config.toml
model = "image autoencoder"
dataset = "seven-segment displays showing three digits"
train_examples = 195000
horizontal_flip = false
decoder_block = "basic"
nesterov = true
lr_schedule = "wsd_sqrt"
warmup_steps = 780
adamw_weight_decay_other_params = 0.01
Rows from block 6 of the encoder of a small image autoencoder, named by matrix and row number. Rows with one number belong to one neuron. Each number is 200 + 40 x the weight over its row's rms, rounded and kept within 0 to 999. All counts start at 0. After the name is the row's rms in percent of the matrix's.
After each neuron's rows are labels from the 100 images, of 14848, where the neuron reaches its largest size: "top examples" is what is common among them; "peak on" is the class under the peak. Only what is clearly more common there than usual is listed. The data: seven-segment displays showing three digits.
# gate: MLP gate (encoder.blocks.6.mlp.gate.weight, 576x192), inputs 0-63
# fc1: MLP up (encoder.blocks.6.mlp.fc1.weight, 576x192), inputs 0-63
# fc2: MLP down (encoder.blocks.6.mlp.fc2.weight, 192x576, transposed), outputs 0-63

gate.522,176,193,232,283,171,261,202,198,159,198,220,186,157,170,196,208,207,209,201,148,148,214,211,269,244,194,169,209,241,163,134,221,229,242,201,209,174,194,223,134,143,252,134,155,199,192,288,187,200,177,251,188,195,170,237,238,209,236,201,169,261,193,198,159,228
fc1.522,149,223,219,181,190,198,159,172,235,223,195,177,178,256,198,210,161,138,211,157,221,131,229,112,203,137,167,192,138,177,169,188,223,185,190,232,242,285,204,255,169,199,250,201,192,247,147,167,212,256,155,245,143,194,227,128,188,228,268,254,158,211,219,190,212
fc2.522,132,221,202,288,200,186,172,152,226,241,167,171,208,166,140,200,155,203,183,135,193,192,226,206,169,142,240,208,178,186,260,249,151,194,149,191,195,182,221,173,232,233,225,174,231,217,240,284,242,254,167,194,118,269,212,207,171,198,186,152,227,209,193,246,165
top examples: white glow; third digit: 1
peak on: screen

gate.145,086,128,198,191,276,174,169,167,167,220,175,167,171,230,234,227,157,189,141,190,206,189,209,225,221,207,204,216,216,251,133,171,183,131,126,159,201,213,263,161,182,212,158,147,209,278,222,267,145,182,278,192,196,162,217,178,225,235,151,180,151,163,169,247,198
fc1.145,086,287,154,258,157,197,175,216,248,178,238,198,168,253,131,273,224,238,156,150,172,216,133,142,164,192,110,176,186,175,262,175,175,242,250,196,199,148,165,204,228,174,199,282,172,187,198,129,224,137,188,226,185,216,209,223,159,222,245,149,231,215,211,153,145
fc2.145,077,179,149,212,189,143,157,252,209,210,190,261,199,193,195,181,186,125,161,303,94,197,171,231,161,161,241,164,263,177,248,196,250,237,240,156,215,261,220,170,260,186,200,213,199,264,243,151,181,248,247,190,165,236,211,155,148,257,166,159,158,203,225,218,143
top examples: white glow; first digit: 2
peak on: surround

gate.300,103,230,168,177,219,244,153,146,194,181,240,177,177,197,184,206,156,178,221,183,206,122,161,245,274,164,196,203,253,195,198,268,130,251,116,228,174,199,161,181,172,209,155,118,238,224,234,129,109,230,184,127,226,159,190,229,149,200,208,99,194,183,239,172,253
fc1.300,095,251,228,209,166,123,214,279,170,172,190,192,186,295,242,175,223,226,181,231,210,206,130,168,199,208,170,158,197,179,206,217,200,182,123,190,179,139,296,194,295,149,195,166,209,218,286,204,150,158,134,181,210,216,227,204,208,189,174,149,298,219,224,174,176
fc2.300,098,190,253,170,184,213,180,221,170,136,235,167,249,231,157,219,164,181,236,218,180,231,259,169,189,232,209,176,169,235,129,178,190,182,219,115,168,194,237,190,158,204,159,244,132,166,115,187,260,300,217,91,182,177,143,187,184,186,261,243,161,164,202,218,148
top examples: dark on pale
peak on: screen

gate.328,109,258,312,198,204,245,251,176,188,195,218,148,130,244,216,188,201,207,170,183,207,208,210,219,176,143,174,190,264,199,239,247,139,126,173,218,193,195,202,162,205,183,169,210,163,244,200,158,166,235,202,128,143,210,149,207,150,259,161,267,170,184,227,208,127
fc1.328,099,270,138,197,157,268,249,171,193,196,192,198,189,189,243,187,210,240,141,172,117,250,210,275,188,189,132,203,218,171,176,145,222,174,191,212,194,197,313,129,179,214,206,177,252,148,149,219,225,263,164,231,173,226,208,101,170,228,194,194,157,170,193,212,97
fc2.328,114,239,288,245,227,249,192,221,203,169,155,175,214,233,212,153,259,164,244,231,220,134,169,211,151,168,181,187,175,123,176,167,140,185,189,233,214,280,165,215,230,233,190,278,206,223,298,210,189,186,252,179,199,251,180,248,182,178,217,305,248,148,280,185,213
top examples: white glow
peak on: screen

gate.202,089,209,219,191,195,179,194,251,217,159,191,231,235,255,221,213,179,134,280,203,194,181,157,122,179,224,168,200,135,185,216,181,191,209,212,259,233,195,176,243,77,142,250,189,179,216,211,158,224,218,166,193,178,179,195,206,146,231,193,198,141,213,184,232,189
fc1.202,098,140,178,224,190,119,200,205,214,169,198,221,260,207,221,213,175,169,160,196,198,221,244,179,165,248,184,209,116,224,197,291,120,212,137,187,214,186,202,218,171,213,143,141,231,206,217,155,155,239,185,193,244,188,213,175,139,134,226,187,225,148,196,294,260
fc2.202,075,164,225,138,187,214,195,174,261,247,225,278,177,162,222,235,225,199,186,205,251,199,173,220,146,175,230,271,258,109,232,203,176,231,162,183,133,150,237,229,261,253,188,165,218,220,181,205,173,145,175,209,156,241,96,211,214,187,184,175,183,184,233,229,251
top examples: the digit 1; third digit: 1; white glow; second digit: 1
peak on: screen

gate.257,087,260,201,131,259,173,181,184,233,172,119,215,242,169,204,215,168,187,263,207,227,183,188,75,207,231,235,177,245,174,170,200,182,191,168,205,146,170,174,235,193,200,168,173,210,224,163,161,264,219,228,173,242,206,130,186,239,155,248,261,212,229,250,178,152
fc1.257,090,230,194,142,255,166,178,153,236,209,138,215,258,156,213,220,153,181,271,239,258,155,215,80,244,201,253,217,235,193,170,209,180,194,203,201,194,215,151,266,174,214,206,157,216,207,183,172,244,167,232,170,271,194,132,184,210,169,217,241,209,231,250,186,150
fc2.257,091,222,226,207,170,199,218,103,168,158,207,183,140,248,252,129,185,259,193,205,207,210,230,230,183,211,107,190,200,226,248,166,275,238,137,221,196,261,207,194,158,113,222,203,192,191,195,174,233,185,159,161,251,170,131,257,189,231,210,194,253,143,160,236,186
top examples: glare; second digit: 7
peak on: screen

gate.52,079,241,248,235,192,152,170,168,146,213,218,232,122,224,154,166,157,164,237,216,190,223,197,176,178,247,124,213,163,160,233,230,169,241,227,131,198,227,281,211,174,196,198,212,168,202,202,108,175,200,284,157,242,275,204,220,178,149,192,162,172,190,231,183,168
fc1.52,092,142,170,138,208,192,177,223,223,228,217,152,264,191,263,173,215,248,194,174,236,101,183,222,228,91,233,192,207,153,186,168,183,148,152,232,229,190,170,208,244,231,199,196,199,212,197,298,165,189,162,234,280,121,250,172,224,214,201,228,185,183,161,189,274
fc2.52,093,220,220,297,192,208,169,169,194,202,207,169,148,168,190,136,184,181,180,155,182,181,264,205,145,226,183,195,233,190,212,202,158,176,237,197,176,223,118,211,243,256,172,232,242,189,174,236,211,175,186,212,82,215,233,199,232,176,260,219,197,194,187,256,78
top examples: glare; blue glow; third digit: 8
peak on: screen

gate.85,123,225,227,187,200,231,130,193,232,112,188,198,214,210,193,192,189,248,243,177,264,194,114,163,228,243,244,108,214,160,283,146,192,220,206,182,186,190,207,175,241,190,212,160,121,219,196,122,187,268,128,181,154,225,160,218,266,156,157,199,205,188,237,172,203
fc1.85,115,252,236,195,195,190,168,203,236,156,146,226,207,220,211,196,232,247,270,205,267,140,151,137,221,246,221,106,203,105,286,175,181,201,220,197,203,195,195,178,248,162,235,150,150,226,195,138,183,216,166,180,125,218,143,202,243,146,207,211,203,219,238,173,190
fc2.85,123,225,207,283,316,98,223,124,185,138,119,221,144,194,234,251,210,177,181,203,169,251,233,175,186,160,193,241,195,281,165,183,175,219,165,234,168,203,230,234,138,176,164,258,253,164,196,209,246,158,196,219,161,218,201,162,183,220,272,215,190,192,184,198,186
top examples: glare
peak on: screen

gate.369,132,171,168,188,162,198,224,187,231,237,247,142,245,209,249,193,206,245,211,251,246,262,227,205,257,179,170,163,235,214,169,156,138,167,264,238,196,188,209,212,225,198,174,201,161,167,169,180,195,181,275,100,174,240,143,237,187,180,236,90,165,107,235,153,155
fc1.369,121,248,176,183,199,195,225,193,206,186,224,168,215,231,227,187,244,132,122,262,187,192,137,199,286,167,147,148,246,226,234,231,218,175,146,182,236,165,215,238,168,240,198,193,234,244,217,163,161,223,236,234,284,247,154,184,188,187,211,230,158,185,260,188,211
fc2.369,116,135,209,176,181,216,180,152,198,192,205,191,226,175,206,190,184,250,240,184,187,162,260,140,221,203,236,208,195,220,172,147,180,177,217,303,130,233,140,207,186,165,176,221,161,227,199,210,258,132,171,120,143,159,229,179,176,165,198,209,216,204,175,205,207
top examples: second digit: 5; second digit: 6
peak on: screen

gate.526,113,209,208,247,160,219,249,215,232,196,278,172,209,184,190,146,195,161,250,165,200,178,241,274,181,202,104,176,183,179,240,219,153,220,145,261,220,210,234,136,286,185,224,219,214,123,148,217,228,201,180,136,178,210,192,230,250,129,161,203,171,199,198,179,151
fc1.526,122,211,175,230,210,247,161,148,276,267,132,250,228,111,118,155,232,153,265,189,176,124,227,193,217,267,247,195,180,200,241,237,228,152,232,264,150,219,181,194,185,249,161,175,244,189,185,215,146,209,153,171,212,242,257,142,234,244,249,153,183,154,201,184,183
fc2.526,118,123,237,155,220,197,160,221,210,185,203,197,160,304,262,199,219,232,150,221,228,216,164,154,147,140,177,178,209,142,228,127,219,283,200,240,204,134,205,250,267,232,210,176,209,268,159,177,74,201,256,234,101,154,240,252,197,197,262,243,153,143,170,212,203
top examples: dark on pale
peak on: surround

gate.226,077,224,221,236,303,200,184,118,266,193,220,199,178,198,251,199,213,220,232,216,173,168,220,231,197,201,253,213,186,350,239,200,184,148,222,159,208,221,224,192,269,254,179,217,248,248,227,189,187,211,238,192,208,158,131,142,237,173,257,190,237,198,240,96,139
fc1.226,079,211,209,258,227,142,211,99,256,208,251,154,225,213,131,256,256,151,214,224,177,92,211,222,210,105,315,209,235,219,171,190,257,182,191,202,224,171,144,194,279,198,177,167,224,244,168,200,250,245,158,206,231,243,193,181,229,158,267,201,94,241,120,141,168
fc2.226,078,187,199,172,173,149,249,247,129,179,199,151,82,260,155,225,177,181,212,222,152,213,150,170,191,164,182,150,157,74,228,215,196,235,239,212,207,191,210,279,148,187,155,156,185,194,178,183,166,195,286,153,206,274,199,191,177,221,152,198,254,224,236,201,232
top examples: dark on pale
peak on: surround

gate.421,102,241,244,216,217,194,294,214,178,203,119,235,147,171,230,160,258,166,144,181,219,127,182,170,165,192,197,258,147,274,210,207,117,200,127,240,187,303,221,222,228,136,130,193,178,193,250,140,208,176,214,235,253,109,162,211,164,189,192,143,195,198,143,224,198
fc1.421,105,199,129,191,240,209,276,137,135,186,223,212,251,175,178,222,141,214,181,174,148,241,184,157,145,193,221,283,193,203,104,211,230,133,176,177,147,135,221,141,148,203,119,192,229,237,240,181,221,230,182,108,251,128,190,229,194,257,226,197,194,204,203,238,205
fc2.421,094,167,217,193,271,240,156,222,196,235,200,206,240,212,158,143,108,293,232,212,181,145,181,160,158,232,214,210,209,138,141,142,192,190,143,210,193,194,253,220,164,275,203,223,175,193,190,240,256,162,236,300,185,176,251,199,220,176,207,253,112,184,183,159,217
top examples: the digit 1; third digit: 1; white glow; second digit: 4
peak on: screen

gate.168,109,234,178,142,159,215,228,172,164,234,94,241,188,203,168,272,213,207,255,208,206,227,197,215,208,122,255,202,192,201,182,229,221,240,176,205,178,188,201,230,143,172,223,262,219,234,181,208,120,195,240,159,236,176,300,193,166,157,165,260,170,210,140,244,255
fc1.168,113,216,287,262,228,220,170,137,141,171,286,207,254,230,173,161,218,128,159,190,221,196,114,222,186,233,202,249,209,160,186,244,205,176,223,174,201,175,194,144,159,203,206,207,204,180,207,166,258,187,191,211,183,203,159,119,243,247,215,182,178,142,239,265,222
fc2.168,118,239,202,188,210,219,192,202,217,249,157,214,139,226,226,303,213,151,204,217,222,265,180,207,260,218,207,113,160,176,211,179,214,208,202,196,232,215,266,227,173,251,237,256,232,205,191,221,232,199,240,183,215,178,259,271,227,165,197,264,161,191,107,154,188
top examples: white glow
peak on: surround

gate.320,092,193,220,223,275,236,216,219,196,275,163,240,213,206,100,203,255,226,226,232,187,155,236,230,246,183,184,163,205,129,272,175,204,243,243,250,169,146,277,188,207,139,180,238,221,234,208,198,145,237,198,200,200,144,233,194,202,150,218,171,234,227,239,194,159
fc1.320,086,223,205,187,199,229,186,186,152,77,171,226,236,200,246,215,224,219,211,189,170,184,271,141,202,170,218,173,233,187,191,286,179,158,253,228,197,202,142,184,153,213,219,159,206,170,251,204,177,150,259,206,189,164,210,177,177,145,271,248,141,238,284,231,223
fc2.320,094,169,161,188,178,219,168,253,250,196,169,202,143,141,168,198,200,185,233,206,247,138,279,226,193,156,205,193,267,209,233,190,234,223,173,277,190,293,186,225,214,216,185,251,104,283,160,297,233,245,212,161,221,190,179,130,182,188,195,190,246,183,197,94,169
top examples: third digit: 1
peak on: screen

gate.118,110,214,255,271,207,179,193,148,182,212,228,242,201,248,147,196,217,270,288,224,208,186,186,197,211,140,244,171,226,188,195,223,215,264,192,252,233,210,261,255,199,148,179,199,182,224,188,218,141,193,221,236,198,158,161,191,234,180,212,207,211,130,241,182,221
fc1.118,101,233,152,218,213,241,167,247,211,228,201,187,145,203,184,164,234,191,243,126,163,159,177,185,280,225,191,141,206,159,131,159,217,175,226,177,151,228,192,222,241,133,193,187,132,133,215,205,135,269,163,196,175,152,138,220,212,176,219,219,284,240,253,116,169
fc2.118,104,145,201,162,208,147,224,189,242,221,206,200,242,194,178,186,230,251,216,268,115,192,253,217,219,169,203,230,232,191,152,256,229,200,179,198,199,269,147,137,223,220,194,141,229,202,105,195,273,159,185,255,192,157,224,284,236,256,196,232,275,181,181,234,211
top examples: dark on pale
peak on: screen

gate.349,087,224,253,180,204,188,168,198,227,191,194,161,170,219,114,190,173,147,236,199,187,206,194,174,247,218,166,134,167,232,185,237,185,250,198,236,219,225,130,188,234,162,230,245,242,278,196,133,168,162,244,172,134,129,208,222,202,202,250,184,160,238,223,206,208
fc1.349,087,254,206,195,234,226,193,235,190,177,226,208,214,162,270,193,190,313,234,187,225,198,193,261,124,176,181,202,224,149,213,232,192,153,176,169,118,148,288,106,239,236,182,224,159,228,222,195,173,229,205,193,213,233,187,177,189,155,219,165,223,182,218,268,231
fc2.349,103,259,194,192,224,150,201,192,163,198,184,225,242,251,168,230,147,114,295,153,156,188,165,130,208,213,230,115,219,207,152,211,208,235,258,209,219,259,130,266,158,229,245,205,169,213,212,188,222,187,183,223,195,236,205,202,198,219,219,192,156,242,240,186,231
top examples: third digit: 5; third digit: 6
peak on: screen

gate.211,105,231,245,178,162,163,222,173,223,159,113,194,162,264,149,156,161,228,267,210,136,209,264,203,239,216,137,140,162,195,179,224,267,179,241,231,184,145,181,154,181,204,117,180,187,233,217,202,169,261,207,209,184,196,246,120,182,212,225,227,205,177,188,193,196
fc1.211,110,168,255,228,258,220,195,167,161,244,120,198,170,172,239,182,95,170,237,172,255,187,195,187,187,144,167,323,261,205,175,190,213,215,193,141,240,213,215,245,176,140,224,185,181,155,206,203,198,195,178,199,230,258,166,221,168,261,166,162,214,168,276,155,136
fc2.211,106,172,268,121,166,211,162,109,144,159,228,186,181,263,172,195,173,228,218,186,178,230,169,230,220,133,180,193,203,231,162,219,233,208,261,248,139,202,219,270,218,213,142,214,234,227,145,177,220,254,168,232,283,204,147,207,190,129,193,278,211,219,161,264,195
top examples: dark on pale
peak on: screen

gate.443,093,278,234,172,221,247,206,177,138,189,187,210,230,204,231,196,238,232,236,254,328,127,198,187,238,167,173,168,189,230,242,200,179,159,299,232,178,176,178,200,234,209,235,199,213,160,194,159,195,228,203,178,221,176,245,218,261,231,204,173,197,197,106,222,202
fc1.443,092,216,214,202,244,293,229,163,180,159,203,181,219,243,249,229,214,185,245,225,231,211,259,197,193,151,176,160,179,175,204,235,80,213,297,261,196,255,211,203,213,170,181,155,212,90,175,238,205,173,226,165,146,171,193,174,235,210,226,114,222,145,199,186,126
fc2.443,088,120,207,194,167,190,184,207,195,157,192,248,168,142,237,156,138,155,123,141,176,225,179,128,266,263,177,231,102,172,242,182,230,174,146,129,238,134,229,196,217,173,253,180,215,245,188,176,222,161,177,244,189,228,224,146,174,244,206,260,142,214,270,151,82
top examples: glare; white glow
peak on: screen

gate.374,087,221,276,227,268,149,146,161,173,161,146,145,230,255,258,191,184,267,306,187,196,148,236,173,135,231,230,182,166,238,201,222,122,235,249,173,190,195,166,234,156,233,158,218,243,230,197,176,237,168,218,180,264,145,292,204,208,144,256,123,210,190,212,270,184
fc1.374,093,231,127,201,173,224,218,209,210,263,273,244,162,158,124,194,231,146,107,198,259,267,148,237,295,152,197,187,197,168,213,176,234,179,166,247,217,222,220,156,219,184,249,156,160,163,177,237,153,231,207,183,185,221,161,252,152,246,99,262,200,235,242,224,224
fc2.374,106,169,215,182,199,174,218,219,233,215,194,220,210,274,259,179,238,135,185,213,184,257,242,218,146,114,261,194,230,260,237,159,212,175,204,235,211,241,155,144,194,211,234,180,264,214,190,285,223,154,247,196,209,154,161,161,205,192,174,206,285,212,257,212,257
top examples: glare; dark on pale
peak on: screen

gate.268,100,316,231,185,256,135,218,286,240,243,203,183,132,215,197,182,220,179,228,154,170,204,223,234,229,245,125,159,223,214,243,157,216,232,189,204,238,176,198,195,193,144,261,263,243,182,202,150,118,146,236,227,216,212,188,290,117,234,231,192,226,229,207,248,248
fc1.268,101,274,218,184,217,241,219,151,249,264,239,262,165,158,230,235,220,180,212,160,160,191,225,120,241,154,127,231,217,209,231,198,103,226,184,212,149,191,213,170,248,177,144,145,257,149,119,158,230,209,203,190,224,137,171,155,220,269,200,169,174,208,198,219,206
fc2.268,097,216,231,229,233,116,214,247,264,248,175,196,106,225,151,233,192,243,240,256,220,137,192,170,161,161,196,233,178,236,189,246,176,159,223,158,192,196,208,235,252,99,257,211,164,174,301,223,195,220,201,187,221,179,232,212,119,159,233,246,206,177,238,244,182
top examples: white glow; third digit: 3
peak on: screen

gate.395,071,204,246,182,227,235,247,193,214,247,166,261,186,261,204,157,257,125,231,209,209,140,273,212,143,212,211,153,265,179,160,183,254,146,174,169,133,226,183,250,150,217,189,175,236,250,236,65,188,243,266,224,200,243,188,253,162,226,186,192,196,261,208,183,219
fc1.395,074,187,207,149,165,229,255,201,181,152,203,260,197,192,213,162,156,294,212,250,274,183,138,162,251,128,125,226,209,191,195,201,207,171,184,205,171,163,224,141,217,163,233,196,189,223,119,204,244,193,251,198,244,162,222,188,239,202,210,216,167,232,207,194,239
fc2.395,067,187,206,182,291,207,227,192,176,277,221,167,143,133,183,192,196,216,155,197,200,154,190,188,131,233,200,197,164,185,202,234,166,176,255,249,190,202,221,206,233,209,275,239,232,183,260,234,203,161,167,191,192,228,161,246,102,230,256,204,188,190,220,254,111
top examples: white glow; third digit: 3
peak on: screen

gate.362,060,225,227,244,243,308,228,238,171,211,91,147,245,228,248,209,206,157,244,211,197,164,262,178,174,154,184,246,246,120,217,272,234,162,197,174,155,234,170,244,214,192,206,188,163,198,189,203,219,217,229,185,192,236,203,261,221,181,130,264,190,198,161,259,204
fc1.362,059,171,155,228,152,192,160,206,227,129,254,267,162,98,90,217,197,174,157,201,196,226,174,263,202,220,233,172,164,311,182,191,228,229,212,203,186,171,239,220,171,233,198,190,211,205,196,221,214,151,190,187,191,183,191,113,219,188,248,181,194,235,198,140,164
fc2.362,056,232,211,224,225,141,230,158,175,229,308,221,151,165,211,208,241,186,151,232,223,252,226,231,287,213,213,187,248,192,168,184,244,167,249,177,145,247,187,201,221,114,188,106,223,242,118,250,225,260,220,247,174,201,202,217,220,171,227,200,210,188,110,185,194
top examples: the digit 3; first digit: 3
peak on: screen

gate.217,103,222,190,144,156,216,275,228,228,217,138,138,218,250,171,182,166,240,267,139,197,220,161,191,180,222,213,187,183,238,263,147,188,216,220,236,226,255,167,217,175,200,192,189,168,243,172,183,252,187,287,208,179,220,166,236,302,125,167,205,231,197,210,161,181
fc1.217,104,230,222,176,265,298,210,213,171,166,185,176,188,200,248,200,209,308,200,249,139,282,229,196,168,138,233,212,177,218,214,146,195,225,166,212,139,227,118,231,170,184,190,178,211,234,171,174,140,201,131,206,233,230,235,231,168,165,177,265,177,232,155,187,221
fc2.217,106,213,245,156,206,215,177,193,210,152,218,195,81,174,243,210,153,244,202,215,132,189,195,192,216,146,237,188,193,181,165,180,205,208,211,251,209,160,260,131,233,181,99,149,145,226,201,158,193,171,146,177,251,141,200,223,154,236,185,223,141,206,233,286,227
top examples: white glow
peak on: screen

gate.444,130,235,203,156,241,156,179,108,215,240,184,162,198,228,223,78,196,171,222,149,254,203,185,136,165,193,171,169,234,166,220,174,232,187,230,133,230,206,243,258,129,185,222,190,244,194,204,158,227,257,280,287,294,243,216,201,206,203,171,243,191,181,138,211,184
fc1.444,144,207,168,216,178,115,209,246,216,188,174,202,221,281,281,287,184,207,225,210,166,215,237,192,201,209,149,169,230,241,230,165,141,195,172,131,180,198,160,185,199,183,139,300,200,179,175,191,235,248,189,226,152,176,195,180,244,205,223,212,180,182,173,182,250
fc2.444,123,181,229,167,167,231,220,129,196,183,181,211,213,153,116,112,254,211,144,161,251,202,155,183,188,207,233,187,159,118,215,180,229,170,155,214,215,196,231,173,163,188,304,143,206,246,252,183,131,135,200,144,240,178,239,205,190,226,188,198,250,208,236,218,153
top examples: the digit 1; white glow; third digit: 1
peak on: screen

gate.339,088,199,271,189,260,164,197,150,111,119,236,198,146,288,186,183,167,199,213,244,227,167,138,111,189,169,138,204,133,213,202,220,198,167,226,207,267,225,170,242,197,189,177,211,166,234,167,220,173,236,282,174,203,211,258,165,185,175,157,239,211,226,191,261,197
fc1.339,088,169,159,236,133,149,208,246,231,182,198,165,248,173,152,220,234,180,193,133,159,244,291,255,253,222,212,178,176,185,182,200,210,214,169,144,229,175,127,171,192,130,192,211,211,245,226,215,217,173,161,202,219,189,194,216,185,200,201,166,177,129,176,222,234
fc2.339,087,247,218,263,186,248,218,243,204,204,71,205,194,140,195,157,284,182,203,205,132,214,229,262,194,156,200,207,199,207,254,213,256,204,263,209,191,214,240,126,134,198,212,213,223,167,202,200,302,165,164,228,198,183,240,175,172,240,187,263,181,199,184,241,209
top examples: first digit: 5
peak on: screen

gate.375,075,202,233,149,231,187,220,179,208,133,164,240,171,202,254,179,266,193,302,213,216,215,242,128,170,231,168,254,235,119,255,148,175,178,160,229,215,197,251,259,156,116,186,223,196,191,173,136,234,199,140,275,198,279,198,247,161,214,242,140,197,183,191,205,260
fc1.375,084,151,175,252,159,218,218,139,130,179,186,235,232,158,200,212,146,219,151,111,214,208,106,167,226,218,258,249,230,166,151,186,296,249,229,155,163,223,179,217,214,247,161,217,228,185,255,205,189,258,142,145,189,243,193,189,229,161,124,233,180,190,227,174,171
fc2.375,069,190,249,164,233,213,292,234,133,210,143,166,205,214,192,86,166,223,221,260,177,207,238,172,181,227,195,250,249,143,249,127,203,248,183,266,203,226,235,239,199,221,146,273,237,260,156,203,231,189,234,182,222,305,205,212,199,182,185,157,185,191,212,161,209
top examples: second digit: 5
peak on: screen

gate.146,109,214,205,215,203,234,170,233,136,218,129,187,211,235,254,160,178,159,247,89,232,102,228,149,178,101,168,234,198,139,190,187,171,201,176,187,194,216,193,139,218,189,220,216,188,167,259,240,190,238,175,113,177,222,256,185,128,244,141,235,218,207,204,236,224
fc1.146,103,160,183,182,172,209,195,225,233,276,122,117,257,172,232,167,217,144,173,237,175,128,294,178,259,199,175,224,221,203,160,244,219,178,208,187,197,173,220,188,222,206,216,214,220,182,266,146,173,177,207,242,188,152,285,208,221,220,187,250,251,185,171,247,263
fc2.146,110,249,248,223,105,142,186,221,239,102,131,159,270,245,151,159,258,190,258,134,150,162,165,203,225,120,213,247,222,215,201,179,155,234,176,113,235,140,219,266,275,184,162,232,188,180,207,141,176,183,170,175,191,237,246,260,173,215,226,184,197,199,219,226,196
top examples: the digit 3; first digit: 3; dark on pale
peak on: screen

gate.67,106,232,194,185,175,211,208,145,219,209,168,224,211,254,166,194,216,213,181,144,192,224,210,282,180,112,279,286,233,160,175,203,207,220,133,287,201,170,198,201,249,189,172,113,148,156,233,102,160,247,194,162,197,188,221,187,234,226,232,159,255,207,169,224,212
fc1.67,125,124,202,139,191,305,166,146,154,241,150,161,190,189,222,188,193,197,262,176,219,132,277,194,134,195,236,242,228,190,241,205,237,169,231,221,167,261,198,180,200,184,132,164,190,200,225,224,200,221,226,216,197,203,240,146,211,153,146,161,274,168,129,210,181
fc2.67,104,243,251,196,169,295,184,196,124,185,196,238,83,218,160,221,236,212,268,152,239,169,168,195,134,193,233,288,147,241,208,246,268,240,158,157,199,161,220,152,231,176,118,180,167,137,240,213,148,172,205,246,204,242,210,186,248,204,129,211,225,72,200,226,120
top examples: the digit 3; third digit: 2; second digit: 3
peak on: screen

gate.30,091,209,229,237,193,219,209,211,226,148,267,240,193,189,195,187,202,264,175,165,175,187,257,230,286,259,193,258,217,294,200,221,163,154,181,188,154,211,184,231,221,247,164,183,170,276,228,205,184,123,177,177,213,199,246,194,194,199,176,190,210,244,159,205,247
fc1.30,084,222,228,311,176,151,226,251,239,206,222,156,252,164,194,263,237,267,214,202,140,196,247,239,257,188,133,224,210,238,179,175,218,214,175,184,163,160,220,242,180,291,149,180,231,210,181,196,247,267,224,191,168,178,146,264,170,183,177,143,174,197,210,164,195
fc2.30,082,224,212,131,243,167,208,209,216,187,175,199,193,178,177,109,236,244,168,196,260,187,186,152,170,187,197,237,191,186,212,164,164,193,187,106,154,206,96,199,155,164,243,226,206,194,180,253,135,153,226,207,171,230,231,204,144,218,249,116,184,225,180,165,187
top examples: dark on pale
peak on: surround